From a checkpoint of a small multi-label audio tagger.
Training: soap at rate 0.0012, batches of 64.
Rows from block 7 of a small multi-label audio tagger, named by matrix and row number. Rows with one number within an expert belong to one neuron, the router's apart. Each number is 500 + 25 x the weight over its row's rms, rounded and kept within 0 to 999. All counts start at 0. Numbers have three digits each.
Before each expert's rows are labels from the 100 clips, of 14976, where the router gives the expert most weight on average: "strongest on" is what is common among them. Only what is clearly more common there than usual is listed. The data: short made-up English sentences, spoken by a formant synthesiser in many voices. In brackets: how many of the 100, against the usual share in percent.
# router: slot weights (model.blocks.7.mlp.router.weight, 4x256, trained with AdamW), inputs 0-127
# up: expert up (model.blocks.7.mlp.up, 4x256x256), inputs 0-127
# down: expert down (model.blocks.7.mlp.down, 4x256x256, transposed), outputs 0-127

# expert 2
strongest on: number of words: 4 (71 vs 28); pink noise (63 vs 9.9); "where" (31 vs 12.2); rumble (27 vs 9.8)
router.2:510517486488490521503474524498514443489432499531516495509506518530504531525474481518486497480471520501475494483503493548532475519531533543467479465504524483482473528490488492487486513504488465503500514471476498508473521507453533465476502532539532459473494487522539454532505577496484538481543465502541477526484521512488497489476480504544494491515469489531500504488502542459513455500484
up.12:487510482513476528489480502485475526498461550539449512475507503484484541510522498508504491519503479471484513567439481452526501484554502487509535492481492508500513477481543499475521506508516504502499511462504497473498472492499520509517516500496478519480496491519481490539445489495463480475483543536477507484521503492524471522489480545527502438492469526512502533465507522499534499489531
down.12:492506522507524482533468495490498479495524461470505484499497486494517487514471498519484487504555514502523476464506517501545487504459489501529504478538508527472476458474474498501533516502487535479494529504455498445531509472467529482459528482463528502469515483486419502496502530517463497486477472495489536495477512465544479471523522491473518493527501472541520525498514504510459464527460
up.13:498501516523515480474482482469480478515448477499455485481534492488441510510499500525511504488545531524502499496526484468495521546507495471480507503468465487462526479478513504514491523561513469501500508526469472533530495498470447484514505524522512529487490480500512479487515449498482535490478462471477522535423524471499500509465527508474478519498514547471511493491493495518494542505472
down.13:482535521465496482550512494566480501524509500484476477505521532443507493534481537477486498533504489547487491482515538478509482519513514515534482518528510498508490540490452488482489478487438504488537479503510507491482540477495494523520471555486531517487513491498501494476538513545552475497529515506485539488523542533479519529487517479528531534474503490524514515520522508501488497496502
up.14:473504534512474501502516558499454469490446525529526506548489501516458490503505482512525524465484504500488527528465517539478495497471487507489505461527498483478532492504511489524463536468509504521514493527503499464483472482501496517500474498484519511569496513503475469534463467533488520492498522498526492513539546423524507526520528523514465447522517523457492523499491473492508472524525
down.14:523500475497505524490474483490544483502501528501486561535494532531523533495493532506503589515517535512500509493555480473508478518460495477518483487489524428518523508528557495501511502459485510521523493530497497531479483517464490505472533499514474493507494495465509483500505539529504468506504479507487495491551516533511487492510487478515515487496524490503541484521479494480484519505447
up.15:487438537562501556500505513530476525459504506500502485462484522463462488506488502553484543546467548496521455489489527519479489511524508488534500483536485493492507483480458471519482489445525525456496488512473517491521483459533429518471515534507482521491491543516525470510531507529518494498518529492563515488505477488502516482507514479534487513509507479516463484479485450509489494502512
down.15:519540522542520513454517476481480534498474564485514463468529509479486464477497490510558482452492516488509520497494503496484542490478478500515504483536488520492469536516441532515522496509524435520517518468501522554459476517530492530497524490536490480527504521504478514491505488537477513512494468494480500517508474504470490544541474526461483500496529527503494486523485529485530496410448
up.16:494469477506496502475514499496536512513503514440527527542465476526543453538452505512503495535504470551555541499494464459535496499487484520472472538486529481481505485510505492520460516472496474521463465509535519510526552498552523491516528518480487505532526487505516452523521471524519485527515469474516554475475446466493473473498509420509553502490486472487519473516506487524475486488501
down.16:462508521464495536487548484488479509510492483519446504483493498528524511505525532533488502487431544467510480532474513511516511502511499504539464506535507459486462505519495475497485507517532512508533516529523458494475444488497466498478442523517553477488493457506495483501525545495496479470500494514491473475518494476452477499504524544498526475547530444475488499535493512489532529470478

# expert 1
strongest on: /d/ (93 vs 51.6); /b/ (86 vs 40.8); /aɪ/ (70 vs 35.6); number of words: 9 (58 vs 3.9)
router.1:467474542533494468497461497549454503527515500501476471499506470473470507504445477469507471532523478546507479507505527515505546464475486473518482495517508467518502484518489548539471510485507537505518512451496482534508527482504488501504473479510499489510429492495533503538518500477524537496507493468492495480489486570484471547510461476502524487468514506496539477490548488481445508506491
up.12:483498486468514500488479511472503531473518467500528502473514474539484532507499487496496523501475524496505505473528502451472493525489518490472467506505500497507506522503501436528469547485545487492510509496484510518528506504480457505526531487476481522539568485473500504529516539495504497528514479479460526458525461529535502501508473512487505539476520498515480462483554557448487436490546
down.12:453520527462466453481516469537474507522523519569507504475475528531476484495489505523533489483547483514538507514522466512540474513504437508502513527519472478503481483508472518510517485497503499502497533504498481500471486523502556528467507472501494545493473518523555499496453518514528499572510517493462485502464467470494528516509500500498520518482522496520496495473507452501435502522513
up.13:482482531500495498492505529503520518497531536537510485530504487513471442514444468472439466511496463534478492481497501503500517509528496467502522463497519527511581495488527493528449516507523508487471512494502517510508515513525496498504505504491489515516500468571473514542529482500518470505484547536564516514503458526510492525516498510537508499502458527535476518549509466504517486523489
down.13:500514544512483488534475504521548458510470471455478421537483456500570538503493479505516545503514523490468510488514487542513525560478524510470499495499474476543496496538450502510541492484501453501490538464479435454498489507516529482485520544502521512480462496472492535505512519510536530535500499499479529514491509469474473531504441503533462487512523485538526518496475510470511474503501
up.14:519462520469534516467493498490486503454466488453524488510473476511489480483514505444484535474478532502483496491525513510514528483428494471519494489489511502495552496512503506480455504515489454488476553510516479481510498498524536468495517506474533468540491478503530510549536463461521513547511505452518517512508461505519472523519478500517544488508462493529487504492474508515480483510500
down.14:506498487532471475559493481499478458514472529557474534447532485455519502550477470512509507465541462510506509512486483496533482507516458510493489480506517487506532523495499482486508544495504512501484490469495483487479499469498500522472461450533533497444522529500502522530481527470483504501502530520511443518516499456510497517486487537488467467510470497465489482454501498523495522531495
up.15:495542470491519503496552491501545516484469499511492483520494520517511515521458522498504564536509463508506456487502534472499527477514505475512496494507484504486504520469520468531473512501484511505546470499476535533520474483518506453534496508503499429515498509523528515489491513529517494469489475527488463504474505535518484529482490474523517485532487517504516479474504508540478494514484
down.15:485460514513465464509492497490530500543487479507476501494495483500525536461466492495501501482502511499519490498500519531461508505522483516519497458512490468508439475517537563488535548504487500519476517514504492494544524467519514498527500508508473519497464508474503498518511438498488505540465504492521498538498504524515491497526500447476514481503503493473526465538507495512525517501503
up.16:508485526486511535491461510502526525490513506532487469509499490573456482532471500525528489505508441514489535485501524473507495476484541482469473526493502476478497475470477506456521461494497493471500474486498497451524475525477491551513525528520516528457490505504527512500484499466508519522509512567523492476502492491477495512528537545504514496516475475522504487530497493499513494501554
down.16:530492490520534488499447499481534488504492510497511494568457478491520532508527493504496519483495473541486487533531489512487530535486487532489489561466479478540532475517499502504511520548505508527520525510529513501546520517524495509442452481461468428514487479491520505545516531502456506523533483503445468523485513516523496527494483479488494459497528503522514498524511511503531458531490

# expert 0
strongest on: thin (high-pass) (88 vs 11.9); quiet level (67 vs 29.1)
router.0:500503497497476485459503466494523533496499517531532490512488507527481506526487493485482483469503496527472479527505514543487534546505518489511533488533548469542494495508452506537523488496538496490502511487501499501507485505525477478485504502518506545524489495511574525513496526483478480487510522489521485526488499534498501505504507555517483457454504494511517488514474505502434521500469
up.12:488478484514482513486485488508509526544489488533496520525515506530473510504515493468511494513515504553466520505522471546492457540493505489515465431502533507483512507513500511486497474485501483526526540507533464518503523468533501499507460493508472514484498475481456448488498560448490536483508493524523465514492467494505472493500491475477514523510504524506497529486522497505527546499485
down.12:531507510515504520550489509470507464518469518482478466509485476494493475476452470491476514526436529438491495517504476498534553498510502462536466479491507505512513517502504508526482515517497472495492507520531503532543527475491495486472579513504564493475507518448466478520514516448473466517494517481452509483480506471486508501519516493547471461478476553494543500481504487509523497489530
up.13:459535486511456519528519493592488533474524498507470477480477476527487514510462499506493470540509480498490513484558507524517499477503502483510473479498528486474539516463471560490522465471461491527504465524529456495482487487493495531469494489526509518499541462504531533535526495440528535476507487557492531467521496478461511509507508436556532515562487473516532493499523486519499502515461
down.13:482522484490517459513486488493499429518495454510484460510514511527492526510505503517488544473471493532488465541482514461472545488513519571537522488507501456494509488492512499506501475524539490521481555515513476480483508511467470547515486569508516501488493491441476504549472503485529487533503506487478519490464469541515514497511527509492483525478518506521474519503520521516498476485471
up.14:496526525507493516517518500501521551530501526484535488506486527526521497440511502472522508523505542511461482501534495489471521500500501532505500491529510485479527519492458443506548471504499494505511494473472502491446494555514511518539451474502525478499463562529523485522449497495509502500500500461521490529495517510539501529489539466505486464526525485480512515539498498507438509546484
down.14:529518501493524542506519424513490495534491520508487499488507464541533467480492480501488457492497459516506483501536515498548492478479528531532505465470475542508493494492503485516489548467486495499504488479475500485530499512459502491505524524513543499539525471494512520511514503500502503485499504525441512471479517509536494495498512555489506485482528488528460441527503492510506438526489
up.15:492513479497485512482504493475528517477476473475506496517534521524489480500488480489485472507485523476501547480516498511483535493514497492499508540523448505496489504494514514508514485473466493489504472473480442492498475481539484521493512503500502448512531514455434482499494521566495508483520493514522524482523516532522518503524461544490461531486490481505505542532484497544511471460491
down.15:489519467499502491444507516476503501502458494522500520453481498512482483504505498498521523494519510453525532507475496482483458490463528494475462496504498535494469473496502534460555446491550528482471535499497488488501490456488530478473450464491510497505493509512497488498482531510474502555531503482473479544490504514478462542465545498526528504476520511509494520484507494483521498498521
up.16:463484471519453496474502474538530550532502494518495484466510494534484487492527485469513530506503502483525525520475463506484500465446544470518492503504501465526500505505509509485490511495509471506495530501522488503554464466452531490493509585509492479557474486558487450475512506500509481494512538461488542485486513527486483477549493506468522516454554538528457469502544528469526482505500
down.16:478485494516502494526489516508457490459520511514513531480463501479480489489509459499502527505539475498485456485495478516543522474546493439480518519493448482491497553483520504495496463496537487479495459522518511483481495546456445475522479484524482549507492508480473462500501498516532528539505529520469522503511495496494533512499512498567507480503510460518492512501541526480500515494514

# expert 3
strongest on: quiet level (98 vs 29.1); muffled (low-pass) (69 vs 11.9); number of words: 4 (61 vs 28); "where" (38 vs 12.2)
router.3:502520485475504526514523516534478500496501500495504514518492514512502504499483493523523514492503434476515452465535471512544509486483508495482498552484456461510505522512531528474472468507504492487480541487489514522439511475494525509486500484521517535536486533546498567518525479483465493502483475477482480506486484507461499477480494489485497448501553518472495472460435500503493501501527
up.12:487524483512526470482505483506530473517465459496543511497511524488469485508510488498517513525512511536472516489469525557524499511488518487517513527476506519484504460488496524477429511483524537489526513481493486481481537519496498501452537499503514499460485497470476493489515490511514524497514528479559532479497476543509496495490475496477466521513558485444510524520502462469521470512505
down.12:485532540476467514504536533563524458486496490456533498489468491520479522572479539538494516480490504506505458511521491521534464502505499511504493504491479497482519530468495514503468485493495528464535529484478484488496531503536524443500488505517498514509514541519561505500458511488490525454451507487502476499533489444490447466480514517491502487520479478502453512490509504525490478440531
up.13:520504498520511450488539474509513519473497505523501475463492486504496515490457530486456492520520493535516522505547464501478450530503556521539524511513506511515533522493514459468488509472487461496505481513537528531480503501499494502507484514484456499486497510489537557526518484471534486470494545518546463506532491508479510499531518504517496555526481481507483482460508487510518498534492
down.13:497445490495485562536482524512482470494492516512479455490488476481504496523541520535514479471517495515508522505463484499503536513564464494514501511503540504558464506498503540545503481519512505495487479504456487495513465455445519534498468496521510512491530493502479514438474504516474470512499465499494506487530458505486504527488458543478513521486501515563508514559498528534490514486457
up.14:498504476493492461499521539510531516509490543492499507477471496486496527518502526549480488457516531476490476514522500511460482507513506447510532504463526523483484498508488543519521517502488474491485492481506508456484521465516556528494507463466535489483518503523515545513514480465458481504549486523497496509544490487496478524539546536529484532513537477483448539505515481486480529516515
down.14:527464492483574552489484464479507520466506503495533477548487460521547510487505521505456508486482514476464487510519548492520493466509529508455492520479492494515518503479536506507530483470477497501492467498458492513509501508463499549513507547508495483442485496517486521479501492565500471506486527479486473516508479503485488528487500545520527501470499516498512453467525467487507510470480
up.15:505515494518526500488461470520486520538509508539516480475555466493467537512519565505474470513533529466514523460485483457484524516507553503496529520417516497516490503510508507511478519486511509467508504510486496471537532516506535477498503478526436530529559500541514475485470526481493526480476502508482488502469533456508532486468462485485513485489491533514543473508485515532510531484474
down.15:466515534509529586433533511484475472452497474508518455475486555530496480502487500558521493544509510523513541520509501521536491500500495477499493534511532528514514495468453506524512522492483502494518465511495477523485527488513484491480486480493514546478495478507510495492524501469505513518490511530506500491523527448509521510452520473499494528505552489519462474508505454459483501524500
up.16:510510500491483488541507474483496483460518504493542509474561515497474504491554491486504533488540507552439491489504486467477550502537505535462489527537462486551506480506508512445496460500484498520488500503460523487518498489539465504511492514471527454502490494496478492507512476486499477529559481500526513518478451482492535513529516563510503526479547536518524521486512516488497512497521
down.16:507470508491522513520515513525506527470580532485484511457475534499472532494553517503507480485531453488537504550487527474529502536497469502504515494469493523491477525503484513507500486499505483515498508462484514531480481533487546529517530515509529533531472515521481447512514465503497482489492529473512476525477485465508539506461531503501467470519438497473510477536494515462476515525519